From a checkpoint of a small spectrogram FSQ autoencoder.
Model: 2.39M parameters, log mel input, encoder arch shufflenet_v2, encoder norm batchnorm, encoder activation relu, encoder depths [3, 3, 8, 3], encoder widths [96, 160, 288, 512], decoder norm batchnorm, decoder widths [64, 128, 128, 128].
Training: muon at rate 0.0052, batches of 128.
Data: trained on short made-up English sentences, spoken by a formant synthesiser in many voices, 26041 training examples, 48.7 epochs.
Rows from block 16 of the encoder, named by matrix and row number. Rows with one number belong to one channel. Each number is 128 + 32 x the weight over its row's rms, rounded and kept within 0 to 255. All counts start at 0. Numbers have three digits each. After the name is the row's rms in percent of the matrix's.
# p10: first pointwise conv (encoder.blocks.16.p1.0.weight, 256x256x1x1), inputs 0-255
# p20: second pointwise conv (encoder.blocks.16.p2.0.weight, 256x256x1x1, transposed), outputs 0-255
p10.101 090:195158129144105187121113163162154113103148127115142116126138185097105133106101116138157080087118151147088137122160100177207157101115174096153194110172125183140132119174143148126140145113188148112093111107110100159169123069162131129098125125109178140133092118152113210117138123074115105143118099181088118103154143148114164145162143143121190182147100123151096143140107074147167074164097186112133109146174083167139162119201069103130133118119136070125159149169109167085163083127140116085169141102106169165151141124110173058099133149125135135079091178080182072140141112088204132096115134110108138074110079128147147212153111077198098097125144194147169149143178168166094156133157091175136107090140150083112114085124142192147113110091123141112159110081108152132167159130145099
p10.102 104:152150180109131124139154114184138125081157147088121147118083153149141145128115100136041130156140081151081120111105149179124163091137143158157136102131173149138129082098163126149148141116144084145131107113143117137127108117123161160114099189086107213146118113128079108123185055128110097120099167105139149201130121135167119071150171087120202155057154160123182063106156191107124160123102120090119141102118204102163059112137114114150135092160156110154063089135113139050118118135067157142166116180163067103081139161112129145155113136200110178109117144170081157113110130104152099167160162076102136209152181118121083090109130105117135113184146160112063141198176134115095133130114129144079132149136134115179097127122134142163142111097133090131170143194149116206138097131140144
p10.103 097:136151146170107073144145120151076145145129114066129095151098139113240185174109085072130104152142097129165109166168106077105182164130079118140102117132144096119123154167138107147116082158106146178119115174116128133090121100146128139150094143083128067116085121149154135138176158089117168123131122122131104137140123129119123184167165119138172107141223146112132108145096115086102143130159152137121103167149166144151153108083142083124169121094140180090142161142154171145143077103107165183208162122132117116071081164178164113139105172154099128176136104158190083110083130132101117103104180065094177140075157104108138159112120180182141095117076084150145164127097120083143089107184139133225124140143080164120142178177129114121081084164100127165145093128057090169130134168139152
p10.104 103:147113112089057198116119161151116102127105096100143140158157167138138148106117097166136193092116170119130155208099167095152139110160136159098132129094123160144147127152168156124183156137186110192149147153108133123179109145127127104133162127122142156143123149112072089167083153164078107128104134127069142154147189137133100156146186081174061082177108173143095139107183161160197132111149152077184146132123089152178165095124118168111110096156128161077183161127099146141188206133092106150096161062118122159116085119146178096123154154081150117136152148109148142129095149197133092122128107134111138095110177076135141142183121114103134137097121122160060153169136126181079167127196149137165140185152068078144106188156178147116068147119180113133136172121103092094085118135116132
p10.105 108:143148121135106133147119129161102167113097117097092101109097154114183137146138104132125109095126086114123076152217162105169128125122099157138150135094102218152078110142184152107156131097086169180103093111148102099120139151236131111128125128128122106170093170074102082121097152137093089141143085121107140160179128162094038156115082119140106178207152099125163122146119153090127088165134091135178094113094255160066125086133145137144190083109142121144143133108169152154149161106138115118129092104146110131133126100151078065060163113142147146111098161077171127179130151119138105118117197110149105165084215118136152089155142182080172144103096138094121108124116128101120107073111163116133131129136145099129102123115155145202156122121117105167117131139131147146159074094154138
p10.106 099:177127135133102111074184134188116095139180144138163088139133110111070134107123147121109127184092095127144114175190108123109145175143184131176121119126063177151184125083111127113148140152172139114108078134140078168125085185165092113139089187132133145136100138114160090136117103096169133133114144112162107083098141174113115110142149133132135107153134116134125116150130197110126101131110104123174111100137141171137119100106094108183124128107190136212197159162182233095122179101102128085108223139110138095097169129145092111121116172145183055170132101122145085119066110190161090157137094110154127120133129137105146128156166194135145123124106109136190097127127150091168115176113197118131092092133147176184122155133102110169112086138184102096197101072154149135084150120123183
p10.107 106:149211172124116158088074096176127117066108134081076112143136107156214140146116139172127154126121131169106147163166113114127142108102122140128178198120105157172144151117103110169160078201143072142097110131119087127124115133138161130119110147103139145148149140112168156083048137087084143137078155113139094121123064088094167143116136127121117090103104174149145169129166106110138101134136099120090145138154099140101119155068108159128137149153113122094137100089111123083152162162142136125102093235105118155169152111123165078092115110141128126122096111195168163125087135131173100141109152120160112110100083082114080041094128151166185140184157087135150188155147029124084138150132132109127082196145137121170101149166170103200097148138128069112145123192143123144106101165185164
p10.108 106:184121129191123118119114073143141102157133210125179176142119130140095113098118149122115081119106134093092090117144089125128116104107164127143099113141084158166114163170083152096082107073115162126126171108127140112119093097132156197138105117096090142166168118176156156109164129081095134122096126141059178154136160116138119102142092129085161108071055117173156119126109111098210133070143154171194114137100115146105136135161139149160144131090107114111150149142176082119122116127185069135166147149135139150119156082091094127118150153162099070108124194180150168179059098181139110083146122126117137125139213140121123101141075102118135068134156146159148208161080148131082134132136109125092115134076153153163097101066132202178082088155123191057138181105096136157136092151122095
p10.109 100:114127144126105145132127070093064121098150142171123161104197110128166114115124197146141089151077095099140122156169233096079101135118161142133139127128170136091135118147130130150132119127163122103097085145134147171144116159178150101118185163168145151103139157132098110098174110140127106101075061103113113103090126161166160145168115144127097093130079115153105111164153098132180208147131091160103121141113168111121129080148060112126077103079153128153171134147156142127111141146154177092122116180134168128180142129076161152166088141118149073050096211070142102162162167081101194123111153124185112167138085178130079128062130077185199144192138101161127125142130113109148131126110173141056124126144103094118122133146167200136130117118156093124096074134128121183137098078086120
p10.110 098:102118078160131141073099121135132154065123176122121102129123077084162178130149073130149141136148132229140159139102105167102136166095085125132107128085139133140118128113081156174174185155178086119152107096114084138088144159091088132090182178191108080164158141099097178082082197135096121166138038130090098129109229127149108153104138120186129163122152156158126171120058165125112091111102173185157130116142083150148152138079135135130154109124122099140074115087121151130186151136110082184130126134130126146169106139107127102125157114115119121116153154117160155084207105208145186142072188139192108078117175148166153127138103130175115158085111110138136122158171202129141110081111146152140184143137143129123123065120127121082117135135116157135106146190117114119146099139157130
p10.111 107:147125144119149148151138135096126163089130205122129102098146096114140131107179149119171108143146021123081129089146155167053086118143145119091150152119204140107094176087121197136158148141176149084099165104188164211131146121073166152131103087108116131142132095094140176143130168100103153127175173097123073141107097141132117095105171132068138145190137186128124127126196107180141102133147178145171133138135081126123122144103101110062140133157116190182150106111090090135161124127136102157103169171091161106129143107185119138110132137145164147151136083209092096123093140076110152173104103177148179154176168151132107112113154102130115119132107207107135083154160184095053152134209155110101111145095154171143132126148207136144154137110102107157123098108151132155121089096128105
p10.112 107:164134155179166106096141141103092134120130187151182090079141063127127150119071101149240131087141072147121120097168147122136132084115115130072176121122122124152137165161119097113122139137123148116123131173190122170175105130138145122115103155136134089138133137180104133174120164064141070184137189119110201088171116140135172169134089122174158078154137115145110104104161095197126172105121117121135160149107116134159111133164118142150129062166122081107094111175132111146094083108129149090133178161168170125135119138158118168120132096153112188084141163155174128104067103112093135126095158223095151162149119131104137157110119167097154104072063151152115147153111187089236149131116127081087106156131131147085152138100159134144119081118177127080101180155092142133079171113130189
p10.113 091:108146116081110105158141084127145142121187144167145099146119140087124122126108151141149102081139072171147127135207102090147118100122085142206172092120103108088120106083136145131162073142169132082116115138141141119148153116133145123198196110125134154116196155131127109104069193125144165092133068129112107155150103100131146080132112134158132135107165171106061138159101100125139118127130135150094070119111145141157117153182169077201129116101155166121142101164249131180134133150142131112105126089168127154103113126098108126234120162158136166078154157070168165142189113137156076123141114095163132125120145181198099102130123076194136113123158130119176121111161186141092156189113081081207078121120145109174164119134152139117098119090114122139154107189117104180093123114149154
p10.114 104:157099119111152102173099094068111156151138093112128107125134171139098165139139121184169133087156102154141177099130136127120104104164080143097149169134112155118091124107143180167128152116166110104085239181045134080166122158111111132093100126105165113139091073097135114117116107127134106078073114181090159127137147171107061117148159130178141145132057135125175166131091069147146145122146140136143135173172137088068140078135148145114167092195095174125128081089084112139138081177135202117084113182078134119099083098152113104152136154108103106138133024151162118118134156152129129093112141192078138127144144111132128096173175143115129158122155109144162126122196158124134165109163177112082158106139092127187143151114085127185135115136114151090130095156179130142196077084157183
p10.115 105:126113152097153202114136076073182075149051142095097169152135120151197175100104115163137176125159080205107175102109097149111109115132092143188103126165099148099125114074203155109132171117076128098128091188091177090134084123167111151104194115152113175129137110083143114139116156144175154098126149161113102142125077159071134153187187173140133169138127156127165145167186129191112108116116098088125137115233123157168104141164106161112134104154092158113110123180106090167163162140157087125130143122119198114139138170105146149161161155155132102140161156113168128129103142163154164157227085134108146115152068150116118132113137171109131123172149120150143108072177111127161171098114100132097149109102111129082171192143187147139128119097118173134146133174105143094123129112092140
p10.116 093:096120122067130140161165164129144138098182145188130097097073102133118134140080095193161159122148161192106117148110121147142109124112148174078114105114116186105111145140096136152148084137163132097140085092131164080156144180132053163102149158157126140147124082144096147146100129163143115137122109079151069162152163129132134101135225179141117144171148122141141128106150154127088098106099106155197092153084158073121158117180121137114111140147143135206175116176180154136116106117126140075122209088147129170126137143104145164161178133160185066143167141176177086154142089186152091147054138144166153128154169070166078096101133125149067122168166136117086104174166188141104141147091090124142134123170103134081058175151124117073123135163129148152140183132110124151127101088181155
p10.117 092:158150163120112133095081098188130068142207126114196106093104117088118112122158217147095082139121188108117159116145122077129061178084120141154133164115140140159159100191169112159151173086100098119126128079158146139167121078121143094150140148170114091183193103094141203162176146135109141142155071154116124143121133110172155127148131147167113126160121075189151099130119105156185140083100149111181205081133131082145122122152107100111065107133095124131157145101157138150131159113128141150114133115133152176152194132115124131082148126165145101090059193113114098123126092124174181129112080068178088128111105160123157128167094175163114146094142123152170153125085128170142205151132144132041128113073100151158104138147117092075134112140115144123121083119087158160091065130133110
p10.118 101:158108103125110121093116131137132143152127063111125137097165157178100163080120155125106118072172188085233067110179078114152121132110085115140099093106118135104138110050155127134129143146129134221108122095109152121131095168072120126127162107150168178096158184152148074189153140144109121159111149202129145110097135074133091116117109149148136092135159074143071110070144104117155135099088116172086167083141158113158141210137153147168143158113184157189144055154136147143132220130123109170072130081157135138204139124107137127153106134139161130167139080152164177065085109113094095120102128087117139100152132125144158172140120124205090140118146157125161111130163126164124131071154107120111115167124093169145143185136104182131082071151167133123142156132178113134143142104165133
p10.119 097:140111118085158102137143112138132131139165101176140129103088168131193156142135190169146103196104134136140130121148087169139160099137167143153131111131149105173110142135134066141135109088044104135067174148096105128144134137102096152161179114129123135163125156103112172161166179167122139129185133162131176144119089150068107120144089214126136122132102118113099102098149109139130117091153118108137174130082121118108143211206132129134108102103104112115141096123160158131093150105126167115150152175056173161136075100090144075159049146115127114144136186151125143100111161136120140077133118060147119164108059108118072094164134165160079133118133073163111158115151178151095158102131089086124179100157230114082130054110172144104153096183177083103122088068153088142136097082090136
p10.120 107:151126118162207098116095112108156138163131112181119122171111158137135142072089173145127129157107117081084155087071192138182104111153147119132089104173120107071183149134114129113098072208130159113101121136105074179139121129131155153122093108098146109127104109118177123154091089071151188119076094184092106135127123180134108150124085114192105107086115170108091133134079130145132182074153206108075158122176146093117114108099134099105155102129133153177135119142203122125182128133093198153107114132147121088103134071135123043129140147138122134134119102095151180133150174085129096127167126145163150129098105100031156098098102129123161142160146173119180127139117099126132135233123100096149117122085115126133149142133152186123179163162040116129171124203106156126142125142140131
p10.121 099:082121148119113138106113178115097141158174089147107111115133118112078120130102159162096185162103182135124106087115119123152150142079143160124099137207107061111133106146168128132086174160102122136147101101112097112199092126128223137144104143119093151104132086108183124101161088095049142135105072151183083123101095080180206181179128094124111072142152076134124095145190146127147125110089055128158175120145102123122067113142111149160133153161134115188113199156075158162152120138129126130160161151151138125198114103140116159088109101142135189110200095144134157146118132134086102110126103091119098144171141144070117150180112136130135101196158128103109073112119118110115149110099130162117094145155104113172087071129167106123102087179126120148210130224103157109121118087147138
p10.122 101:128170126118088074105135159124108165123115131132188141106187175146134127171119156157204120117066123159084134150115095094193103133145118168085093165130120074221117093120188165144169138131137150194149156150105126158080148107125156126125084104127119089100188114160109118114114140098138163154174125189087107118136100187153155139190120144184136108107160152120108078091143115172100106132132160152138121152106106140125118107087090093154138189156131123173157108096092121147182134146094107097136066173081120156079109150151182180104091132052104115174122122190052108161102135138095153129092107082126082068137169123135139124114155143123063148111114086141146121181108086138066115074087172145106139172109112152080107134097177170177133122150102185152165109187129153150121183144154137
p10.123 098:158127153119182100115085178111110147110218138226084119124162123125109094135115134177102147166163147143128099166177077140111147143188158101133169097105158103109165076095106096149142126121125078120171149137135121154153094149167181099119157128171159094142098183154111108116134126088144123161131082108089068128103119153102140110108109167109115082138123065145152068136131139146133149151108142067101144100110179121121111087176138073134164117150075130111087147212101123147132184066089163114150160133135152166115154145185116152166164165104137109085110111120078154102132137071226157078176148118117125068132076139144182136129147077204140107101185158157166119156165139141090090159120144173119149137161133115184100101091082136095089162135161163100159114134182125103121100123066164
p10.124 101:164129155163086127117126131129073140089178177143108197175134159116103104150168117083123092118165105165149128120126064143164155095120161160117150075116115093159087080127119080158151165100081133220148113176128112152098129169145125096155093145153122077128120125126124181111202148169137102138132093099125098121099121124097116133145172142116054136095097183080138166076147062152140117221138092130144118180083119071189124089128126127135105104118129108088142128177125093149143149106090132121074132095141092154127152166193153077092086123125121143134197122098131217129147115108143151116152127128150112133193120083161124121146108129222106127109093134107105134156156110102072145100093106124071127182151133107076152148091149169143116170170179176083098142155102096090072141111186097
p10.125 101:121101219082145116135085100163068103110121095175165150096070111162097130167092092132134128083107152157182128115111133061124104112128169146162110153144121168105119114094157110139086120199060123122145103133068165125136167149137134198128164117138114129171150126139102126135119148134159116105124084125173152157175131123132095103077099078145090160172131156128146140125123062128187153111129134151114162124119155140091154106173069128163132145138118108056127101179081121158091177160094170096174116168143144092102118117123130186145104121134082143104127080142087108134071122113102150110182045120050119112123145102116126118124105177107098133185163177098109136055107098166115111125119107141174129155162136128175124159130106219142135188097163124112102107151093114231120044144158084
p10.126 099:080130089117069112100128160153101148111149131164053181125155115111145131105163160108174085118119104153192140121101138102147071234111151152175148147157126079127162090149185095129123104086116130138111125154150137161101111126148094146134086147155133152132112121079114087105128127111135091157074099106165104077085181171093113138065106130158149120066128141104121138066090099103161104116143124109147123119088146112164134121156112137116171148125134132151171178134154155084127185162086127143134208102106140137136061100138067106097111136136173092151127177192128137082093089150187164109146118082135105178149103139133144155064142151123109120109146133143145100083151166116101170104112128093138122077143115185113148249136062167132068118128228143096169164106129107148170105138095076
p10.127 108:132124122132151122134127173127115092113100104104145136125163146100168162091094153138077099097106088124102106180107134120170105141115194155084121129134092188171168161118168136183107145095102181080090137145142104088157172140192113162143140149130129107094137110101101136088134153049179114121108097145078128144079098123117055063113073094145128125133081140075141151144105121152185162125153146159124125204119200133099136099137096116126138106109128120067113128112084077118156139169082161143159108151165194093096137098110117088114112067087061138172138062073115058118099138072097130127114134120140139142093176121098111156069155102152126138160131118139166091121151178044098105123086144098078025100080182155070118105132121176121157144095077124115117122110155139106131100142070143
p20.101 123:177129111152199159152133165109160153110134106163128132135126141128137133186149148110126161121166154123133167153095121107181072129165144094143166145103169151172166118193142079138170082117122151131138056158127141079144108136163106116118142132078108135200130121185098120132139198169180088139121160089136068140101125183144058145157158174110167196161100114163165139162134167092106143159184085135104156135128111155141123104093152109151075170143161123141086085155117117180053119096162135141130167167122146174109197132136176133102156132121106076130148137113113141153124132136181129185087147121203152103117086099152182161160132135105148125172063149169096126150171134157154170138141112186125118151110124172200060123167139195147076122109135145129171074108147139155166058132070101
p20.102 092:152107118115177182127101199107130128154122125147131092106143191185176125147084160096110139116154098077058150110180107133111152187119139086095128092113065197144082085103125062144132165077109147156078101136166060135100144117112178126079124113123164110094157139143142109106187091100093196133145088085166128106195208151128139146168116136134153073146129162121118140130129140106104144089145157108156137144112121141159095122163103105175192082135198109158166119162115175080133126101134138202086152138136149062142142125137147105155155125131134162090142142147181072128125164091141110141141108136126110103105166204161115140163166131161079132091052108122099109102069147142103137160157123140073088083074169101071079129171113144112125126067158126085119170143147091122095159154144109
p20.103 109:125131176115137135089096108132128118123107119161136126107156160164080093114093060166072158086195132128181144135105133101120139056123098107119134138105108113138119056104096085076067132103166088121115155141171133109122114151083117138105135119131094120198140111096157107130143123118100222084122136084109128130128023035102169124120067106141107159151130099141113094114091137154093114092120117142151125141142067134131096127158096067064076118122143149056137132082103169090131104136081161191141121117115112112151121067108132124092081090113155126106111087156166166044067099101098132127151106090136118130154122113169142115200179078126127085127088161159078111097089101140069126091082146111138148135164138112147124164083118030089123122143155109136099074092114120125109077132150138
p20.104 094:132056092161092135121130136114175077119095122119132166150105124156087120109161130122112124130164150160084157159124081129107129156106141126155120143139031154106093114116171117180107125175114093103141107120151122092122163135083151082160136089147132165149108148096116123082121069147154095148132157104085130149145121157134138132062105090168143104164118159075133103057102133049135058145089093133089151134175159173103101154103155192157159061136148123069134120156156163083088119092141130093157118147097172157110196108166157138120117120156172114174059060085140139109155089074123099155126088100097174159123115085092088111168076119160173162095145097096111157089125100142098117149143154111079173088141106152115145081180150136172077157112136176144118107149079116154101142138140255
p20.105 088:114085184103125138181166121136138161176125138095082116174142127099114055159062134100116153145086115127094113115155132115132139166122110123137120113079168123116149000162072094089150060167167096115147133134123086139127197095077119104128140114116130133116152079142099179137158116100160181094032126076112128101121094087138115166049132146135128107126121120159099080114181145067160150140182151167155058088120104128089100161130106071085085117115152156117122186119140110145112129126165154098142148099083109076113139116116127087135148159159146126171141144165117087079135165108165045125119110091129118110150136103133122162036090143131105111171148101128143157172096124118123118092087051175118106124135114159105112100161138083128146125093146093152120125188076164091116124116124187
p20.106 113:111145092175090123143110172157180096176131129135141117152119137118114144182114132098108111152158181145121159073084092120126085170153115100115100203174166143113155175140158060148186142177158096182118111090079176147131169110146091115137150131069133115117146142106103102157130056165159068136096111079237163191160134148071117071183155131115210116085129069177195185123141122079121149144133109115160172133175163129151170154110145174106180138178154103130156081147119170116151088120165090110088120150143123134147130148120120119113131129103135124122154108116153144156130116151124105118047098183190156175094136161137176145129096088136132154165143158129176113081203129147076131134176149088158110114124103119142195152098163114179118155142143135181124123164141127138112151125096131
p20.107 070:062113096045096161131136089091100140119074104112139155075105061134066118096118144186142113105073117085146120136072168116144139114120139096145129137155195195081052103133121121180139133180130120169082104148096038135167103132100108173145113100109121106103121114158203126094118189154212088107111111163137149122150099130151115114139114139159117130119127110106145119090111145119111164141104159191153109164141096198078175135120163133111102112069165109134162132142149101173116050202125125100101119133133155089082131080114112155128130147092152124158110196101112163084121138083123135173147092101070084114085104091105157130151199182153109174119131151088080150182146136090145140180124142137068139132081137119149199143138119155129116118116137164143095111139110130092115184109102160
p20.108 108:136143123089126164169161102111145169113136052116116143097087114100115103115093124116098152087131132110073110102129094163055080072148096113136143139136152108093121130108104165124151121078144115087121079130086104119099121196128123068028102193140136081121078153138162144079135140101147123153136118164128128163116173157147148084069113116064099127130123099117126157156112080183162126118160124180064106088209141082143119128129159114125136146149157179170125122112130056163103158144118099111141082112166129139152120195103125124120156074076099095100137070141130134146091096104125108125141128075107118082157076136181157106080101113118075100229126081084117114177095110096049116085117116127083114139101056114136146146118089179143157128094107115112095156190153121156161127064093138
p20.109 118:176154084148131174104066185118136152145147132132185140150132133142109155116181188183186128136150147084153123155132128132188125180148131111136122106151148179138156151154167115155151136115158172140154175172123173140162184145139141160168143173093159165098155073164144154169148081128096089175175132093192121147153182135077142119152141141181143151091138138097160156153121120095108170136192118096105132197126217221145179116140121134195166143137178135193129146160108131154158160099111082136144117151190174141131131153163185174176134157080151106168204189070141108138143078093130089084136147150122127171086170100146146161124148130154145181174147146125161110190138134131138142122135143095140161091132139089174185151105170180161122153148131151169119155127155158132127152127120119
p20.110 099:092167140158116154160144174137136113098144149109156140138108161137137097136184163067115134120151144114081146137106140194116114115104065148061137090154216147107178136160102124128160177185141164146111125198179139125125118100115109128158178131115145131132170135116082099185158084120181162127131152101150145072153148139164157135159152103090146170156153159097121083104105164162148161135106110077118089128135149147076093131140040195076109134117128144122133140088100133177150157159125132132173140154100095140199174105108127190170121163148160114135159180143089116171193149066137071154063141167091138165164094148141144126097120105137199165109143116175117149177116156114174053076144122107125114146166053160151081159110117121126151159029152171144116100136088124174137133118128137
p20.111 081:149171125174125133160094191132136106146167161152103122127129122177132194128176184178137108184141088134120132122123157110067178136138123125106151168163122108137132152133116099096157134118147145178110131159139141110146115128121125161157119158115113053120171144171085084175116100101115056124138120101129172096128106149091108154065134057154110106161150132155164091122112105135140196157152101144151134141125032108134144128208130151105089130100137107168124190088141118119143130197213119124168054119153167123126117101139152149093163186150180124107152121119177106135114105167108116097171118189193128156127185102115210113131087161167105182151120126156114074181171180075177145106102170103160144165082108118173160166126126144137163132193136120044102090143076104116138101141138134
p20.112 089:125129101069215072065139091125065174087143099182139137108098180100140079171129132106117168156086202117090115146121188147151115164204134167094104078135116143202193186124118113131159078142110152134089059083118161138145116135135087092099138148126114087142142139111131098133120153101186158107113138122086119081097104091124142124097127092117172152114131114149153141092161188169128165123078137176086088117090062085074124086166146157130126178165079147138155172096111120151096103128151134147137180179163142154107129129109175089087130141089060122104208163095127132099102087198114136153138164085076146113170131144151192128116100148172114110124131097186095102139133131108144120118099161196117117141145106173132100103168125137119099149148137089159089144141154175137158161166122133
p20.113 110:131114132133098104047077140149124125141100208084141151188138162200151154108085161120123124175097101128188110155147137105175112091085138158174151178131161119126145144073153159129132112094094123098124126117104089130142131135104112161135088188146115099150193197177109144132179125161107131137188143143162125164109158149174093158123149127117160101165165168117111114143149148111185125127146155117152093174176108065122193164135186054145149180138132129180175149159142165159133147119172132126174138090185123095089154158099138103142172131129204114150133235124203145152176107165126138165144149148106134120194094076111087119169139104127117163139093154165123114135159140170137135172147155171126109153084124107166119103117152107132053109133122108083184074184145153158118154153101092
p20.114 080:165128108115108193069130161111146183149121084131158170118097107121118094105110102104127098102108115142196100092158129092167129061092128168135133106130173076099110086123120151126098086141120123176120091136092129166099124157141120199099080071118118145062139085063132123160136132143133168122084083123172147144110123174117112150153149116096178151102134148080122223118174101059114126108127170084184127113143075143158141109180167176122096138115066169150093191126072171128167105087153111139150183150167187094150155143136106118095129135093085182114174136173121174096161122096141116151126132133149210158135091154115121089176064194148132092155066154132113131136158147154115181085173124156096105107125143126196125121099144088153123112104158182122088124148145093182092105085108126
p20.115 091:123085147041176128172091141128179151100184100121121099155112088097097178107096120207120123160117109131136133150118088152125081125113161128139083160119113106127137151158113117098189108147173169149076197125158074078101175134112187068125159103132123178036145085189157186124105100092149117184148129153137168090113125135069175131145121134169071135140150152157110148129074105133147129110131138100123099138169083129103102176123127027124147077123093106133134098151106112127079154135156218086170168069103117093122138109104146126138148068069113111109114145112140167068113152120130102086148121135067127141116122169145139151122125108130090128117127153133121202118147136133147154173152138071169083160128204097164090166151125128135131090118069111119115098147122139095150123158108044
p20.116 125:171145119175168078153109070119056105165155147167101133165093099143128094095130113185083180107073197122092108087120092086105091161141109128118085128095113139116140120183154112174113115132098145218079161144086140168089146111127137125105179030091110148113103128120109115165182082105093118142158149172152157131125104151092146056195160133141119123154128120143117167126152100139093117095145148166120109102076151090149140119094109116176124132147080113094143113174048169094122117112130159072081124127076105110105078121139097139067130223104098149109069135106120160146153129138116112136146101112096112107084179154116067122073142102164114113134165150136107186091145116137168147121115078081192167133157164096136159117207111143149148142137102170182128108101098137123143118123143197
p20.117 106:134135126094087131078087144155138180122157158109152176171121085125129124160182112141088158157081152055128139122136190145160156120138131189157110109112178121136156139175165106137110128091151127112137162157127131089129135039120135178148167131151119129163124160092137168133120172128120148130165176065114154081124168180158216137126165168125138162088137103136165138140132166157168160157145067108136121139106127150150111184202160111129118147153178052141118160163129121171146121129153084117129120126111139136173160140133137171086117145129092185119223152173135026153129154101113169163138184092108186127128164071138127165121133163126164183129133157116114131181176134158140151073129170138141132134125192125111157109097112140151030110176225149137108163168144153141132088132149106
p20.118 097:128162196099156141100137074116088136090131114051136172128197095122113073130157094068130148134154166116142199177115076151045069168225127153130126105148106157208071089172093157106084165162106122192082168156164085129158149181093156112133155129152117087086114133119132160126127116111136105168154120080130147154110142081146177148098160186147156111121124124070117184099129107189078165203108097151128123124143089090130160116198082108114124133178073127100134148088139132121138131102122092167118089130113177090106103088132147159135081156058116147155176149118138111138110173134093127128133171117089107113136107137175124075093170131111112098159124097150093124150144122134140105116147096147075136103108172154134100107147114074101062132141128102154143082087123106155103092119165164
p20.119 095:144154122062106131121142144165155117168122103116087106169101119092117147161112135157132136118148079119169104125109120083076127159080092129129121133161145160135127116121141087133114139084126169109121126142097118167053120157135136148080112122193126109143111149072244125108122113151143117156146085203152118128059175116054106105102117133099101102156120062126184119148114126125118201123153133161097111130129099103115136074199120128079124121122164133162123183117177140120137083147100155072123150156168076131137151155122137114167189063088089150194140145141150189113094098141103119108134114171077099165116142129052129082115123074106162141158173103156075135097142139087098186194145116136104170169139101160100132079082083130144190075171212135086110139103192139137128104106169117
p20.120 075:128171154141087147125117109129095132104158170118135125120166171093131135145175159170101091153163110164109176155134130090154089108097084093095163134119183099161175165115145128134087140145132164116161205100119219124091105130162153109165069120131123096112168143160097098168152141163118104191138141096173148137108140161121121149081111116086198167142129163156134136114115122092170133132145093172111112138173175164150134143081158105136154112199109155130145155146129131146115120140080091126114126096139102157168070050138094056118169141141119129126141172092198095109104109091168128185111135125149178166116180153137142158138055218110139149155086182149132028184148130108093162115165103107116132173119126080051105131130091174143092111141121138079165183132193105184117141095142147
p20.121 077:152137104098168162093081168084096102146132148079146116106168058136111184116098161106117112102134096136161172126075147098069093046129095144100142087164123183115123155115084164173134149166161050094148150143157144123107090044148103128215172165097121091108172165107203110119124107170124071095140154188088130104171095114112123122077125111143117113089186103148090104114131149113062148159134160160111123135158144109141176121123107118114096165172195098165096162101029158133127162075094036123130119138118092110136112131128051118064122170124195157148147132107082139147134109160112088090136088131135094112115150098092103172087116093133119117157133114153115093137137166152117153142141147124155196095136137096071154105085119137110101152159121118115154155079099111121154121104137150
p20.122 081:079175130079177179176050153092134135075136048103069130140162109091146131135156122110116116163112111145095076112138125152121094118157135143125139152101103143095113095137150183109130098091175170124154130122097193068070087126131033133160113173102178079184126194192169088113100086128104095138163169134169170123133132085106124079163135101143133028117129131142144157165126137137113135130142199151168147130148151118109145116127160139076107085167092133091135156121090154132179121111110181131119088128085141123121145088120156135068153118054161165177116088153083126102179141084068091067143115149098083115150115100146062126129093134148135093128138165147150070073091128113105131115154173158111074064127118129106145132103098125116094101103130153132088143071126090159153128154100133
p20.123 121:128142135147170153126149103147149186104151128177184149099153156143168146138141165136097093128154127082136156117145160140112147165088081175160156085155147094097110136158116068119175165166132117172197130169144170157170155065124171180104163152154132078126164212164085146158088114147122130163143154099148150097147107132174147122175161125119114127125153122133131117102181156093141162163142099079127128160171109154211146180162124110128167104117173109162139106166206200136176157130087054137099121195168167170159148135111148167097204123105127142128087117178132080101116136094126160136148133121083109186151170109113119156111171141138148123158129136143221160168117134133131144122148147129142125131115103154116197094166119112123014183133133160121096092124126122147064126130200126
p20.124 077:162110159145156164087117085141100117103110144107114046156137132188145176171090170142178161132159105150125142119096110179093089152177144150105073125107168181108157085161112135076147117167191107129086086155132192098120113164132114176128117126174152148171115113048179161149167116151144111113129156137114102083102133120104184172106147116113083095086120112158132157115172105084111135177177148214091146097120134120118118167127145135180058070123127154110141165063076116133071175107128144169138198073125177141126140142188152116103126117106175128132156140101149134074114180143085151110092140148050117098110121135112133154126167099170173070163111155133117070126107124084130126159162133152157128127140065103159134107162113128088070141123166155150110092064171106093132145181138068
p20.125 099:101068102161146113141050171130124091191112146047130125124132145082161189140086123108098124087116126086123132087092104120089127121120094113117121146144148071129161170120086122138154109103115139128159110112139059107153116153148063113177066107156102120166174163142172144160143146137104126131068111153150212177129123122100098157185108155135143102136151106064135105049176147096134182115178140156093153146150118139101127149121115116148174084093015119157096171190129136088108075115170074094109109148125115143121185127143095153111091161162131078134163142147102150147103119152120142087111085123142101117078106094171139164132158089171094203130067148177151115124143154121141102066114068104162168136158103094217103087121138128079104120152176089120151124110102139141127116123092160
p20.126 106:131099125112125161125110175118158110156154135095070052143147132122136107121119108069136134211107148084104152101118087096159149147081097165138126094110168115119111113175060184192118116107116151157174094137159143108107107141095143095154216113092081087133129146194088143115153079115133135095113127065178106115156107103088054104132178174158140173118106147083151166126128132134085102094117091162096072106128163105121094148121117150100115165148135125083073145119102087142058026125156144117084158141131127098110149087169173112147144143161150149107096161109155089079118128105170118122129110098195150144125111095174138131099071104141135149123163103095126082052162116102149121152160111135144102131071109187165079099156203114124150121070087155126100089079101135134158161110075183
p20.127 066:132088093111156093120139113150114137126154136107174055164113139081158093132100131136134098131130152144105124116107159091091158068158103100183171108151115075087116159113117107084050103089071132146098130113060088123105150117188084133116166114129150174147104108126122098121084110100144169115131103076139110089023134144091104106156153113093196065120122136151166126118221112179148122114156165159185102146176144166151131134117141086148107135099204129152174117122139147111147193054157151092194062132138147154154152147117168096070071067187114158100114137161087092095112123108133154090166177185157156120153122150166181128159139107127118136076118150099128154114152128141139138175084124140164093133123124126147156175132112150165154122161169174147101150038101118112103127113154086